config.toml
dataset = "views of escape-time and Newton fractals"
train_examples = 145000
tokenizer = "word"
encoder_norm = "rmsnorm"
encoder_activation = "gelu_tanh"
encoder_mlp_ratio = 4
encoder_qk_norm = false
decoder_norm_position = "pre"
decoder_mlp_ratio = 6
decoder_head_dim = 16
one_sided = false
epochs = 30.0
Rows from block 2 of the text decoder, named by matrix and row number. Each number is 128 + 32 x the weight over its row's rms, rounded and kept within 0 to 255. All counts start at 0. Numbers have three digits each. After the name is the row's rms in percent of the matrix's.
# proj: cross-attention output (decoder.blocks.2.cross_attn.proj.weight, 256x256), inputs 104-155
proj.10 122:090110140116163144083123103170150105139099142141173196106190097128176071179134085126124131139075080125146124091126154098046155128202179042185120173102110169
proj.11 088:082040126098173119132126100056114102106116087102108150128153072180112160088136061145168169082141183066131147106183153124140147213158163129198133108115125144
proj.12 111:114227136152136188101127184131186090105076139149210129115097186132113144122095138150087170149146137177120150120107213107079160060148139183111082198082084177
proj.13 087:177039136065157153141131112119084129142130131010120123152140068087142068160121109122123106121143147159116117117125115107115078165136134152162138097150075109
proj.14 088:097162126096082132141150083133124152161159153161074132136088114141181113210092110118111118107179097157134112112156169106107143094197166198130064186123083183
proj.15 117:092119105111159157077149151142188123057115122184166153124115130109101081078081144111152118165084098145136102092129168116158167113107090092062084114146148140
proj.16 092:116108118135140113074112117111127069136131165105151161084165121118162165128166093138107130163138160172127145137125104241110135141096100161138123143120132159
proj.17 095:148085170115094157148103164144105125132155112088089071171098146197147180151101120134159134120168082106126135154135115090123157171124107154107145195163183128
proj.18 104:074102113113105157110133153138104104106106152136128163130123133094111153079140107115102121164117143120185143053175147111112116116132155192098115184150136162
proj.19 089:105143114113136115165139071121144084135118162102133144122096052131115152092188121156149110121120185125140130098185086149119130141148174069116168114080161100
proj.20 081:105138119220115160105085156102089124141099106110173168101174093118113144133180163113106109171134080162146128174117098159110161105093153082149129124059176096
proj.21 098:089088140149163147143090114173196051123147180192188111145102097176129158167160112113107195159071138199115169129104145082160114105108106063149144130067153120
proj.22 103:180104121105176167123093143075142165089148078129155068099106207125128176108078158170084117067118086141112189148077092194150048094142134151124097127135116113
proj.23 112:113134098153121128170125134111119101150187162118112132129116158178136134157149126133156120164161152110175103168113129062144084105151142173154161130095139137
proj.24 086:086072172060144073163158100144111179178166158070057116129161063152187160135121101116168114128155132101105150063102149128149155125117161204087135153197150129
proj.25 091:065092159121126166065121121155189102098090176112159113106124127138102114139151129140145123113140176132207046074141141111112106127132136093163108148170111084
proj.26 099:102074147109156149131127127134134082109123137163156135129203113140144070157133115121109203157181135085158104123152207033109184115083116056103117106162090178
proj.27 108:077130113114122149148139077080045107105110203125107187065126146138125123165132093147115140103155114088131123113130137091124139074102146205148107157119159104
proj.28 088:131110154041155111082079125174096152119156163215116209131122112089173087068096102136135128126150100110137111094113115122126103126175111163067163106161120141
proj.29 105:092126149067131127096136204130160087075152119104158069113123149130131089129099177146121024153161109186079104145103074196142128101113120108150117129121150145
proj.30 083:110120104122097118130120094084116125127160110174081132160096113163114164152133150133117116062114068114157139060121163068128083175122128125153149100181108125
proj.31 097:133066125148098139234121123132195136211110077062174100138113068182133198143151144135172124173109144150097144143113104101133126151072109160157184122137129120
proj.32 099:139112146134139129149059115114137160118132082123086064141103150120085178114171092126146126150126140200130135145103115179115120152085113168111179126106133125
proj.33 110:139121127142134175118127211181119123111147161169169155099137140115123105144100152089125065166107126188162147081137149154121161143228128071132190153104115166
proj.34 087:132161109220110141089123151120136133133105143129166120094186211148098062176135125131146132094115104144116126118126079173139158066144157087150087122101102169
proj.35 102:121133126113130118095125133166157086162123142187124133100116116124125137145192162168119106098149121126101154179126071182159035155083107111140124148125184129
proj.36 108:123078161111141084163159119126134145147150172124101152136118126114133124158181113151171109081162156057143112103113127092199143149155122087136143080190106108
proj.37 093:109159183096119132056157120148151070148131097205156195095145108136104126076145139127099166157112131102165131078092155127141134095108173100099107120185145130
proj.38 091:143181139174099131136155160154146115125077126123156119100145115145140137196196166127116105073160106132093121163159086156131123127149150123159094138157179156
proj.39 103:198160131114107089098113109100122147102145087176098124108161122192137179178076126187131098158063078138125111077128115157170114161103061133087120138158158152
proj.40 105:102125131130154165095091163176138103102078174164164162098120105136111102218060163140123205076174139194154119175205157077121158086175174164078086094017125110
proj.41 090:178173128160135140112149140148149112116164111177160115121126117143151132150164129161139150108099094166114153130126110136090120223055110147149169116170169159
proj.42 112:184184099128104135056097170148163154157160086060150127088123104162143119173166137056177088121089096132187119154116115089090132119176113080162193154156116138
proj.43 102:107132104198068092108151170135082133140127137183166178108139095111126151129124139100107075184121122078133120127154152095203123138161128147083122067146104151
proj.44 109:109084119154156163152102108121205130152144111094133117168101156117128095120096098130124167060107106073127117101122152141162169080116114091101127142092111088
proj.45 109:131167108179134126098105133143125185142108126102148140106107133089124147052124056104199143120112140046085150103107137120195152095202105136131102147110115141
proj.46 092:149115108112135077154185093132101093082113190122125134157120140149137080168093113153097164091114163141161152087170173068141119124116077144154200170063132116
proj.47 092:167150108155091165160104128130112108181140092095117118104170146141123131100118138140117118135109174106086170158059111146165155152174124160112154119114155112
proj.48 100:080069148168144148151112150170153107141107107134166092109119170146049092116182157134104099146138103145153106145149159131099116074153126138114104167113104147
proj.49 093:153115096106130148063097104056123175160117149090052125165161142142183118128099106146112112167158153122106094142143142091084089136152119132130103140150093146
proj.50 090:131092124127140116160139118114193089134140140202121085157142102142158157116129104080155153120096151069119121140131130100202110151175156164144125105126123127
proj.51 099:105168094136129139082081125169130101177152163161153182089157092117119166119144163166146148130114135119160123133146122130136120102143063126113129128162137117
proj.52 094:105126125138117105116118116148096157164110132141110153107099130162124118193188192074097081112135100180133130160131099096086110115143089121156104164124127168
proj.53 092:140155125072040143081161055120159100128118138176115151093161126138064149064158121144142060163124123181090127141126116179122134103162163162135145119109188150
proj.54 099:138151119096100106143129155148038142101182115100092162106100170104119113158078163140148126108174135137148101145175131096139157128146087197105087122145099168
proj.55 102:135098148137121141104091192163080087071137136169139123090147110136118124049155101102083103139138173129117155141100168131177006137069156178075165137180160093
proj.56 111:143121078131122146138139119104105197154164099103085129095065156123122140147164153077156095128204175159152062217129030226103127083122068114128062093106119149
proj.57 087:156098127081163119079119116130146116130133126131106111134123146180077161114156139156115100159116129106072227144117080148191096189108112141140180112089204108
proj.58 103:052083167091159126124160149146114137181196149132144110090110131127128151159129133083103096145106074121124073128174096144238159172209146172128161087122083163
proj.59 092:134133173134088161125144104137126140155105153116127130117139103145159125205049129218129162124101062137116145086184150084135162123142142173122158163147081141
proj.60 110:123122096074156073137099090159136106157130113099108115113158141104153155065130135189133061122114130088121118116119135163155084150153152125103126097217180107
proj.61 096:149114095140142190152089134172101106183170121112138093128116103149115132170075140079122195113126147093120122127120172077178092135061074110117144121131130138
proj.62 115:112074135163110136104124161065119141113152104078172056150095120182063111121117130107104149085150107149100109200162110121146186109142136139074144113098131116
proj.63 115:110105107107123141141139117056129163182159130119102094125109100158138154123081117108136171124134183130128177150127132086208152149127147093102130094121135147
proj.64 103:134103107137147165071112100112116132117106106092118146162147135130146130122141165138139113137103102163166084156138117105086195106137056144138105172144118151
proj.65 114:157134160136104119122084075088153138121186131165128169108151142151127140107098066047110095160052101176145146125138175132111147196176175167143124109156062157
proj.66 108:120124133138153125100111181109146157170150131131135115105101133168076151138084111098108188177111149128108134105120155107144132193179166128117177092107130181
proj.67 107:113132106112114149171130196168169137168160112164156132115099117119067122149129143071123154114120098162143071147149104101173155100119068096070112095110138150
proj.68 098:146119125129123169138163165162123154091108170094118073133065107110116140200151127138098166112131151179161107137132103131111145129197146183150133094115065175
proj.69 098:145116161091117131153098121075138124092095114089089098177061124132098149124125084134146131121180168078163087058143136150101121114069144126096117145182139086
proj.70 113:140126142104117142122181124121131104071119138143119123164119110113127100060152112112166097145076118048139108104112138120119106131162111101107132109141114167
proj.71 101:153115139161139178060098159074146093112088124160167134130098109156114125102150103136079128149093116117134134127119141151149090113046084140153097173104129130
proj.72 110:094121105122134088126097106155097141099095162166118213123170152101157070088101121131193096129151188078133115075123106163078137148181118117195118138143089193
proj.73 096:095102142113124150118138176177157119120101148157200129117140155105169103123214123165084118098163128149198140099113118145113093107126160100141103097079147146
proj.74 109:155095128085137117122143127090080080106123164125148106129113148148134117090121085145144085087086122128110128099109117163146115204116105097184131121198135107
proj.75 091:125158147149113097129167182112125151084129093103084076153131145142073125110094097149145098133095130132078117105120127147082132096142121130130170151188131129
proj.76 106:146144102158130164139102117030138162114125167131184158135114119148104081160142172223114144091158089187154098088144143117124172028136113116102084103152106143
proj.77 104:129111135157166125155105108065166063081113130147133162115146110142172089151089108062124157131123135170105141167063109139093179183138164122125156134125135096
proj.78 088:125088110104110130132183130152152094087138148084163095108146120157117118126072105135115159132118125085150156112151194092148112140113076127141164118130140140
proj.79 127:083112159140106121159147151156116170170093109109152094108113126156165197126126136103149109148206159080132100199165122095102183100231131095116077122141126151
proj.80 100:141152112158115181140125120195103089161150181143153152075183113152114104148127195095066119133119108122108133127159113094121125136113134129086149145142137145
proj.81 093:118163087115132080149180179229075136151130158184130169139097104136108099121100127092156074092163163119101053162199104117138094153087089130129134102114142126
proj.82 110:104134161151114135137126123083146114107074109172154178143113065134109135160125133121091153053092121152106188122109120116153100129087189067171132067058133120
proj.83 100:092134149118144070017120145094186059150076119143178097128089116090158141150197142090129086092156059142110149161132100180097092171129179148172142152065143136
proj.84 105:126107137142102149110108126110176148129113110190160131150088107068123131119070174135121166081118153155112172112127165095133161123155120109182141094075157161
proj.85 117:128184138148160106152127142160124137121112109094165073152101139140119110162136112163090128106129153165121175082147154135134161110079055108119110066073116134
proj.86 097:107065125122139129124090109173131124133129189180162173146115114161085141119180107103122127096102095107132120153140121062130096149186142114069160095141066139
proj.87 103:115135133099128113092184125116136139107117075132123080154117149073154106161151118149101147084090121127110128151145133137125105128107128112172103072113128099
proj.88 104:122139118129162125087104125124094121120121139144120150185123118105129067079109069086163216080081195105163129124153170117087130158143107019144110114144121144
proj.89 096:111111126166146165067145146126104086075115166203144148095162095215114126154093162066123162110103089202106160168189116066150132151113131137125159108155159130
proj.90 111:088101124123093212108124141131147072076160103222162161111179126123163064085109132132126167147124138115142094145131127146103131146134166107146137185201124087
proj.91 089:141094140117101126125134138140157136160138140113092122104142117181174138155104099188130099153075100095146138161173146086113098141187152185151135124130106097
proj.92 091:085162075149095107166107178145109156146144140154152068135104141182133126183093134108139110157168120156069155218190072127136145099094107088109107092096121127
proj.93 095:111119147086143098122110174118131141114130098106159085050144187095045146093141146166107154157089155121105147149101155125136124167189086174108130146189108144
proj.94 101:126135116168104146153153116111132155094168126198163171131166058158158130158123145097124113126088058131114117143118158119122177185154135136153122152160178134
proj.95 095:139187129103169117092083163153107124132142146149130136170176166073140119070174166138124172191117143146163126082101117165161162151115090174113113089093118164
proj.96 101:103091091161121114144139140150141121116170150134090105114090124156106159120064124117136117100169174179157106121146158078191155116176122216090126130153139209
proj.97 102:157182099142095144145117173177153139110082123177145140126101039120092099147065176106120139190182147170101095115176068121163130120156066118095095132132130170
proj.98 106:155115126122100167165157095131177093127177135150108115151078125121156158170109100096084145065087088157133110131146126043112179151140160133149120142192120148
proj.99 099:130102142137139121112125066145084154118086139165132180135069086091183146158091155137080129104172123171129172120166168107075098102077112056143100123086154056
proj.100 099:119128102126137158137129104089085141149158142060105023139071134142162176130125115164149067192179169095108107112106114130138098105057104101133111110171140119
proj.101 083:118118109067156171127110154071156122142103094124146087133111136164104133083075117147119144143151183100103125104130141111188088118116058159184125115166083147
proj.102 106:146133126142168141170084120124171114132088147134140161116105165081108099080162121141174151115079143172110108145117127146143152148057132098123123116065104128
proj.103 106:178126075096132175173145086165055163135113138099075136148155090175118128143113166063122142173128122125171105105110187066098207126101125125081087095079109179
proj.104 097:094189157146170103140128094166135191139143093085152165077130142105075150056165182110178094117116132091181096136087099145125159123128100149100099137145127159
proj.105 106:108093155104134147135170154155047127119175129159150163107107117090145107086065083057098103124107132111135129117111148134168064132104138151112140098093145093
proj.106 106:166114144149102142140152069083031151156175127097107158091180132104140149134122116122126084207124132100121091087105150110122158119108144125120122153111176131
proj.107 092:063142144129138127104087159119149115146151117124138169106135125120167133105121175121102090111146096136088181145113104183147116073101135132151131105095134125
proj.108 087:096058145081129153024137124141155102111101111159136161087134087137107136145091176108123132140132074207158116117143056122155115104062125123095111130181189111
proj.109 093:094139157133154127104173117104140159120128176077160077080134157165053155116109129199167136115098110098122155034147139102139138135174096178159133148152101120
proj.110 102:095081158101116147109153110129120155126174141145109176122080136110081125055151160111137106144091122171132155147130205161156096139181107178102141093142129129
proj.111 124:170157097132112139067106128102187120122078110095165154092135130126085139147058195164153100101113089219058126171150132117065147131201142163159095161099112169
proj.112 091:145170130105128128149138111126133150136146157129155106128106086095147111065130127125191114146133195118098151117093095156161123156128134150167099119148149072
proj.113 110:142141122145135182142115141119115142097127084146154118113093105075134156157059160158085145141093084176143095068120167112108154109134128149112111101060090163
proj.114 093:087137114147107098095173156177145072113085127216114216111149132158075097162091090161108125107126140104086179114121099138125105109052102138131141163132178108
proj.115 104:144167167120132122062136086153124132152118158216098166109176133118123147121120100079094177172063121143127171117069150103085157121093146122160107137134154150
proj.116 097:167101167092144103106171120108098157142217108076067041129154136138107146147099122083111081179112072074144128091131140134079125150099101126124126118165083110
proj.117 101:150107135114125138154141173145127135138167154069145089145090142116107082147158137102102114117125114138194080167155089160184096132115065128058118093147056141
proj.118 106:092156075136131123118132111194100105133106134131150124062096085126116095113178116113158109149117132168145159213122133128119151158124100061103102033083106112
proj.119 099:160116111119133143085143144153108098156172127087140133128173119172091138129135135080135134141100078107113136171096101130131107167196174126141185126128137125
proj.120 098:136154087186170139116107147162158127158139130172158137113146087119123133167144127075076118111128122250146151126120132157065115124129182084165145105075169124
proj.121 096:134186136169167085121162100132100086173108138079101112125106105136179140141140120152158184135115165157104163117132137129160134136093140136111173119102112116
proj.122 095:113144155118121141161085124095137097173132146076132112116134050201164131126179119087173073078134160121132134153137101136124082104122132189144189081108129126
proj.123 106:156115119050167169123146095079161102119108098155213128131142139150120161142137118097124104178060104111198120121139130132150112128097133097096135175146150131
proj.124 112:177188138116140168148098155165095145179187110157043140114140145107156151145161129123073141173098098165117103154100094173119094107111150185089134137078149139
proj.125 083:116176120166121136145122124082094113068170083161108067109119182163142137129149100093058079149104098109091099115109128171126119062087062063168127168143117180
proj.126 109:163166118153106097114129106103109155101105175110104134166106118167111098183141177133127075124134101097120077170178099056155117124101122151114124179159099094
proj.127 105:171135080173094163141116187156069151100172109172138100115096115122168111069043151134161209137166143162104107102160216064121153100113092093100105163148146077
proj.128 097:106092157092151119126174063070117178155155105098128090168130117130181134131081115145145126095104127100094107111129067156055178084116159113201073128096129093
proj.129 108:118156128110152094142145139159096151193116110081091147121146146122100153141128129064117056154126098092099122190092079166176098135145101195075158107133140135
proj.130 102:173167079132072132154132155098136126156164092143114109135136108161176116119138099166149076080111104111109106146135112130074129112126180136142146192075159080
proj.131 097:164146114134170121114120143117105132152127167125174136109141109092132143092161134133149184089170191148120145113100132119040152161160125091151132184118169151
proj.132 101:100059147086094154126182132212132117080146125127100130090126111092151139084122132139158100123182166130127102120153109132114157149167137121109096128093086134
proj.133 086:115164168137071173153117123111141113118146094120077084125155098144163122174097211097099148087089098147100156200092107118125044152116128143190168147100127120
proj.134 106:098081101132149142094115205222124137138122122206177151132103099092103117136166136128130164217096058172133095165107102108133096111162147078140143139128121163
proj.135 105:115097143150132135069128116091118158081129108190153162125106117132075163158207136167143132104118135147119132136153078096099164074057077068045136150102138096
proj.136 093:088094137129157141070163123137079206093161143069116150150182074121175104085080167131140129048117129149142130146133122085154131130110115104137158117186091082
proj.137 089:188158108146155116106106177067133136095128162133086081169107167115152110119185114110103102136138160132109123176100153183125209141117112138056137143111124154
proj.138 099:167149141158106137169156107093146116140179150097102088132109128136173164119143143134131087101084087091144128117099125126127103161123143227167094195114109111
proj.139 105:154137125162167104093135175098131121091139133155115104120140115126094174143060134120086209122150191169099153109082134172140129135087060091160139109101147131
proj.140 082:140111179120163082149133118117113123097182103143125094120129179134182135145135116120104140129077115106132130132134129066123130146150139139114111172126106181
proj.141 103:116124127143138199135132197196077096105132149174161102114148165118097135136126153133139165172059109111185099082138102144137146106091134105078140149028100115
proj.142 097:154148114185112127136110141145187129119148103095121069146101157108112118119046104133147116130155162148096152148084126133094158172093072143063080091056110174
proj.143 080:090077167194175108109141135193070117158097133113112128086151117127151116105182089112161115141132158124112140178136126160127120144171157131147142121085183132
proj.144 123:126231126117135048155106143166073167139163128105088077130117094115102160181135108070103091129167156144164090184175117149124127140127136165099088088151164124
proj.145 095:138126135104131122111139077104162081142095124128137140126097132058122140086124121159164120129086070139137137101121160125127191114115153145113144148103136126
proj.146 092:189116103144120139145120122110135156144132132072153113141116142174137169111111149187157147146101144181111164139122090125102149098150160162102102139045121161
proj.147 122:166141159112128144190103075129097192146132165152115119137109115150165144144176148167188101144126087148147181128098102087113064036130130119143129138099095114
proj.148 103:091087140086157153086181114088156117122053172151146195139128103100137103128197152121196102115107128128179118151096091123105136151103177122127082121070143126
proj.149 095:132085137129145082140098110133102132144116134143125198103170060108139133164158141123102128164171120146136090141146073134088093174139149137112158139123130132
proj.150 109:166205132113157142125129159157204097134153087146169108104055190095104163138165156145086126117161136184123094158167059147148079155073126144142163131162183070
proj.151 110:134115111091119114168085187204136152151119097113136136109112094142085145108093156173139114133168063165150165110082169099114097053100181135092124155106160102
proj.152 089:150173110150146175070145098113130094085076135159169173109091104130116129147179128111073077156131122102178138098101191103124121212204148165138147105169111193
proj.153 104:130143115169132130112127194121116130104062141097165136115137175161076105138146135178187161135180164167118116155132123144132141085062073085096036120091140130
proj.154 104:156149142114116097153121133111097175135152092098044119141137145158161158132193168108138082123103088134106145148137034207130127190122153180142177117157161103
proj.155 085:059123152093112112136104064070088135151120102088090146138133119123153156147163131162151083167135075066146101073126119168168129143168053158133155180157103136
proj.156 086:125160105155066170090122116102139130123166156118184108144092079164128119114098091150169152141131139094170103095145177080082125077101108088184126171101133134
proj.157 106:129148110135172045088124145126069177115148116085134120147125167102097117132131074090074131126167190123077181128084123145172118104131096135070158153124147154
proj.158 105:100094156079124164181118085101175118201139099111090134093123110098150143144230110132131063077128119079148063166140116142133077120104106106123123081187123101
proj.159 108:167087095128153164108124103130126122156115134086113126131133123161138116128114152092127121130160090111132088145097166135146099093124146201102154134099103067
proj.160 092:137097080136141123118134147145148163150158081108172094156110175093117106049130121126121169133102155064149206135097146138138071108166138086116152147153141117
proj.161 094:161107112097137091198140169153130164131137052083121051174085148139086134166126187132055106081159144142157148159158102160161051097141101194125074159199119166
proj.162 090:143147106105151124128130103098068120103112129160133164110144131057158122103108098135106126176129185095173134117092131136087148085171154165163129054050146125
proj.163 095:125127106170134141075131147083206072089099095167167120132155161132085099112125131107080096099048163157129184141177136085058118128192208134132089113143115111
proj.164 104:092144166108154118160118162136163127163094106130154167103157160113087133093151106149094088179137172116139123113139147118106089195130118164140137091092136140
proj.165 097:143072104099140094111084127099128062144111155178154144071143117154178093086147099181145114141124160110152138066143165096160097103092117127163114067123113135
proj.166 090:141107155073116157164131074123108162151182165082158097146107116191210159144159135110156134123167154142146082180127123170094113151140226159142098178139153137
proj.167 097:150142111144119076153208124137118122113174100161119128120158110121097116044176087083110105165118142136131109129128120152099159169096140084165102115120153132
proj.168 098:132110122163130130087107141153203074159085134189182117126157140108146121108099108120155125151111115160106155116203141084107119163114144167204081120140080132
proj.169 107:127126065136116113092113164195098172149133118154118118118063124100161158123081171127134091133176133165119103164163111089153099114130135119125118100139143119
proj.170 106:138062164121086161172110146219118085140177070114068086074135123123130131096178112078111060185140145092161076150124122130125113137084099167113119132135125123
proj.171 094:096119111083166155108186141138109116116186123191106162126147134161166074113115187083148148139142087138112172111113132110153121152102087102208125108143100105
proj.172 115:136181120104073125097145163135186103145136107196189107107123165111111126086117178190171084171161130164149075086160140121139148129058103070163074137105156160
proj.173 087:128170127176136090126090139176049185160133164076103111110133100077106123106159107131173163176105190184164084123140116099055143091112134097130164169113139149
proj.174 083:135077138063095154086114116054117112110098113153143163171178096130106085146116133055161029150112056079125065149113083121156110115146129150094155140140106125
proj.175 101:185142093103146134103066137099110114080082182103153117141122148138138124079100095135162158130103188129184133118166117106133128087138154098120144149057117136
proj.176 095:156123116125104059180135127162175127091131156130156124133115163108137108130115111165157194119059138155140154098127138127145136180108092173082169142160130123
proj.177 101:139087137097122167147115156031147081132120144066192114124140115152128074103100157173135138108105130090126148088106148167064099117123193120136118106087104109
proj.178 087:121091159086158098162145140177130180161146128102114074136098121122153184137166165126050204102055097209127131108131090141125151163140166081121162126161122150
proj.179 113:114105159108089134198153104102063160121162102176115167106137164099078100124183193099057090163130163177110114182078141132166122161142130177129124106145070190
proj.180 094:120151128166108134178172222167018172130144108160141138121113117187151111123092166098190108164145091097146051138153092059151137112157134067142148119184128176
proj.181 098:101109203134165089080091123165155145177149149083097087113147162096128128132130077122132130142123110112090109117077119118157098134074124104174117123097151171
proj.182 107:062125193091127108147154150135136165156120095182137140082124160108114195162092112167092070197121139141099166084084145170103105140112156128091140157125149101
proj.183 083:172094103167119115140105122068130170116103113026091059188097139159088177114132143101129114058129118111117125140175144142145150135190121148166111137160161140
proj.184 094:086134121153179151147155141191117118139102179148134127190107099083138094114115107115066193107060109146160150084161164189112105074127163053112130125129081109
proj.185 111:107077130089084152132115102125132198163191083075096087075136153140129163057140163105150127104162146133147152131088105080121119115123043137145124146150093100
proj.186 105:146134162107141130118182136132141064156146109120150151103148105097080128129130194076178197110152114144085118167108176130066233144157180146147191180107112108
proj.187 105:087180128154140100142157174072156157103133158137125148174108153121163160120075152136143157143131080188116136113140139132105172169074134172113150101136156106
proj.188 102:114140115105137122166122099047148094075040153072128161127128101129047094120151140162116108157095169204138160077087138162162067118102110127125131095076109131
proj.189 093:109159148181109094087112190168092166142160083134130121119104173076126115143049188166074133141174124247098091159163148100126194106164157121090079139138133177
proj.190 101:079115133132118171153126144169086164150186135074120106117112149148107129054135131163111086132128146084143114122102108174117134115172169129217110121126129143
proj.191 090:149116111098133105095133083109165149141219090121078072129128125185121216101134127148139127117087112127116170169127083132159114120143162133096184123127134077
proj.192 115:129087111145095111159110155158054170152187113173083133140156095146163161074074139103154132084118149033149108083134141076180107124144132096105147091118146114
proj.193 094:069094151103150105130116139138146069090137091171167126134121129138066078215145189143082121069181072219110136172106121094052148092150160173109085145113156130
proj.194 099:175117121089108149108146113150189070127133151143123133114123102127135173141091167130145183140163173085118126128154120100169120114096132132105111149124174140
proj.195 085:171059099125111160148134105088119209202124144066079104160104108134143167142155107080124130178202152059147134205160127140092104104169173209147065139119049140
proj.196 101:123127113133119061163104117152103126122137116159097118126105151119126097120165071102114077146170202098147093171167108173115105162132113093167160062095144180
proj.197 089:095151167124151056095153082148188068094097205119184192121097160063082120095089140174109116148142120093118120121134098120147157115121144132088142093094125115
proj.198 090:157184134134165119105113138077098160113133137137168072162111111134130152078144132137146189130151179156152154147083138083051127166032094072133084133082096158
proj.199 093:144106133059149099114086090083125172132132076091091088144095188159090157148111098109122132136127114093130174094112179144173157156077081178073129123173117106
proj.200 100:148144112137147182103097134154095170154105149105143120098084180131120103143201121130046091153211131130117110199103144176132078124160112206127087106143088155
proj.201 094:137110146059131164189139102091199130172105080099098125134142149100139186155090079103134080170127106102142101102149084137093079171091115107117136146160127113
proj.202 093:183115096128176126074119146147101149086134124144182154119111154171053098148152143180077179071123119179112141156150110108128209139114109129167094122147121172
proj.203 093:161175092204136134074105107152195149124131125158157091097093077115138128100176134075139175121115144100078165116156113108146175129182166122114088127134176164
proj.204 101:138120120148144154111099128140181143136092107132160144116098128153123169111186188119127132105115109105145134116117092161084122136156145142208154112159125136
proj.205 111:114148143126144149096133119105053134122096123128160177108102169093124143113107142154161187094146157175118135159127124082049169128157117151166091136121081145
proj.206 098:151128066171131149098090160118134155144124087120117088134120121118101053102142121140055105090203180226124096169112135147168093149130092139145127139151080168
proj.207 094:130110162112131171086120086144165095106128111164145161127149134132180173154158136101116090109255196100131073202162127131148129125166126112131078142135148112
proj.208 095:107174109155109127112157180149217081126107142143177159070125143140073109181091192147134150086108094160125147129151141159113162086127180137157162096079177090
proj.209 102:087192116136135101113115196177061112092135114104111136123158173116121119085172102126144071166175133084122088166095125154207051141109175158090111116104127097
proj.210 094:129149128141145124131129112153036174173107131101091109108113125092127130103104130081089131122143153155136116173160158125098174135083063158130121169103114167
proj.211 104:128060172134108171099145083091116126122116137078140096104105113198175160143210092098142039114143147058129042123132114172144113142120119180125106137177146120
proj.212 092:155083089076071200191192117162113125135152138187136149144109116119167137154066189157067173164127123168074169175120200094134180143140131121055124097137150125
proj.213 106:120141110130131121169117082094092161115086185090066148170137123138166130132176099185134157101169158053131097079168179127173166192135127124087172106141148148
proj.214 088:063146138151150136062153137116115105117135102187090134120116144084086057133074143147115109087133100134100142148155073190105160038166130090148116127116137129
proj.215 092:109075103133159131041119170138105119115170040158059146137151125131116141134063170156137184192081080153089152082135104111121136086115163110110154064152113104
proj.216 099:145073123155139146103101123130161129098114152130109086124109137136158151072074060106176133171096115108127127142150163134110159145158151157142073101104115083
proj.217 087:171158120159130143120159141211117158154148118108064139112117093142108132152108155146154103083145089165110074177182098122111163116174136151091130133136128094
proj.218 108:055197129165160129091111054135118124122093092133155168100142130103142139061122158131115102105120162152093135186100112137070124087186111130139109109173119151
proj.219 093:149116112123103130116110147128159140106108123225135122153132152134133063183091122142127134086149063126106129123119090161168125106156119218104078178187143138
proj.220 090:079107116149174118105122127139127125137088169078126112134157096115144121100125066156153154128078133088138135068097186045109115102131147150078157118137126118
proj.221 087:152161163165121170146156164176164123093116070173161117144034128137125100164129148119137188103137126145125172145061136052153150160082121106155113140052155126
proj.222 099:098088132153110115120135114103134069180176103133166112096140117132143177084173103140165145155134190089188084117111126134120119178113119111176125130102108126
proj.223 100:133127105172143156078124112081107153110099129132092177129160115065102105104157149097206115091112081088134114139122123127082147138162134158192084157166104147
proj.224 093:117097103113094153104158108128139104154173168118167151100117124211120170190153140113135154056174079104170094138171141132115114175147153158152116124115125122
proj.225 097:137079162095115108173101115124174129103137108158086095126095148093146140166134134126132119101120167142123101179159105179128091133110115139116078090099174101
proj.226 091:104163134166130112187174129170116067086087131138121148142085148129084151224105090135067139090140133145126073093178117096160137132136157160132181078152150177
proj.227 119:133183108133117119151148145137159133127126152114115133182151113101145108122089125140150150074101144174123130073119141101097108117140168105174142127062188144
proj.228 091:083108141092085133149168172089140076071124141161119092189107157138127110110128098172136133117175122059123085127174186090172142169076137155143120121120110132
proj.229 087:120146103140182175181148116109094085137133150121145137070111092189076131078124102153159120123121180079137117156077103162215160106087124122102118089062165161
proj.230 082:136101111125132117124148087092168081106120146076118133159145093181156094100120091168120169057150158113129150123142136149114173102136201114171141091090206095
proj.231 107:079156109154178109081083173178105124110082140150188126120133119192123092133127145139175125107089149139177109101136124079156156100114087139110126137166128092
proj.232 108:077146128132108141102174102120188113122127093080131087108089114195091131166133177141153091114141059120108199137143173069093095109175131101162115125170132151
proj.233 094:149124185078106106156128132116117142117133108117109115119085149120121140227094158156112132127196098133143101150135103134165134091135091192098096082056119101
proj.234 097:135108116127138112156139111186098112195196101155097186126175098076163128108115162169129156190188133144133170161067161062103128105111126176083062161083132114
proj.235 098:104165102164144119139135134114108197156089117087146130190109099172086123089194158112109071150122122127175073179119099134126094140101139074103187124144104158
proj.236 102:127091192136117124169061126119161122152175115117161121120157119157191122100114111131131110126130127076118140145095145125131167105237139127117163147183127147
proj.237 092:138128076112099141103137173171104092130185133105162152138097130155122074113140149121141198113116145100130124138099133156125133124099151150085147122103160147
proj.238 097:138133128097126136061140160162151131138103170190178144121130094118183098116160140170144174122090128156127139070095103174124169153117127131126127079127160108
proj.239 114:143169170157098124106171158083175116127140143086112058137106147192117109153091048114132109120081044119094140128120124143102173166106165126128122137114143145
proj.240 096:100125146118146150113101104104160053122136151179192192125146092146089158135176178090155170100058100128123097144153137113113052156172118164129157132178111115
proj.241 093:109133111094104081124112162143146160135175102114114104076069099136084152149131167135192146184163088112131100134163136127118140120126124104134075127150131145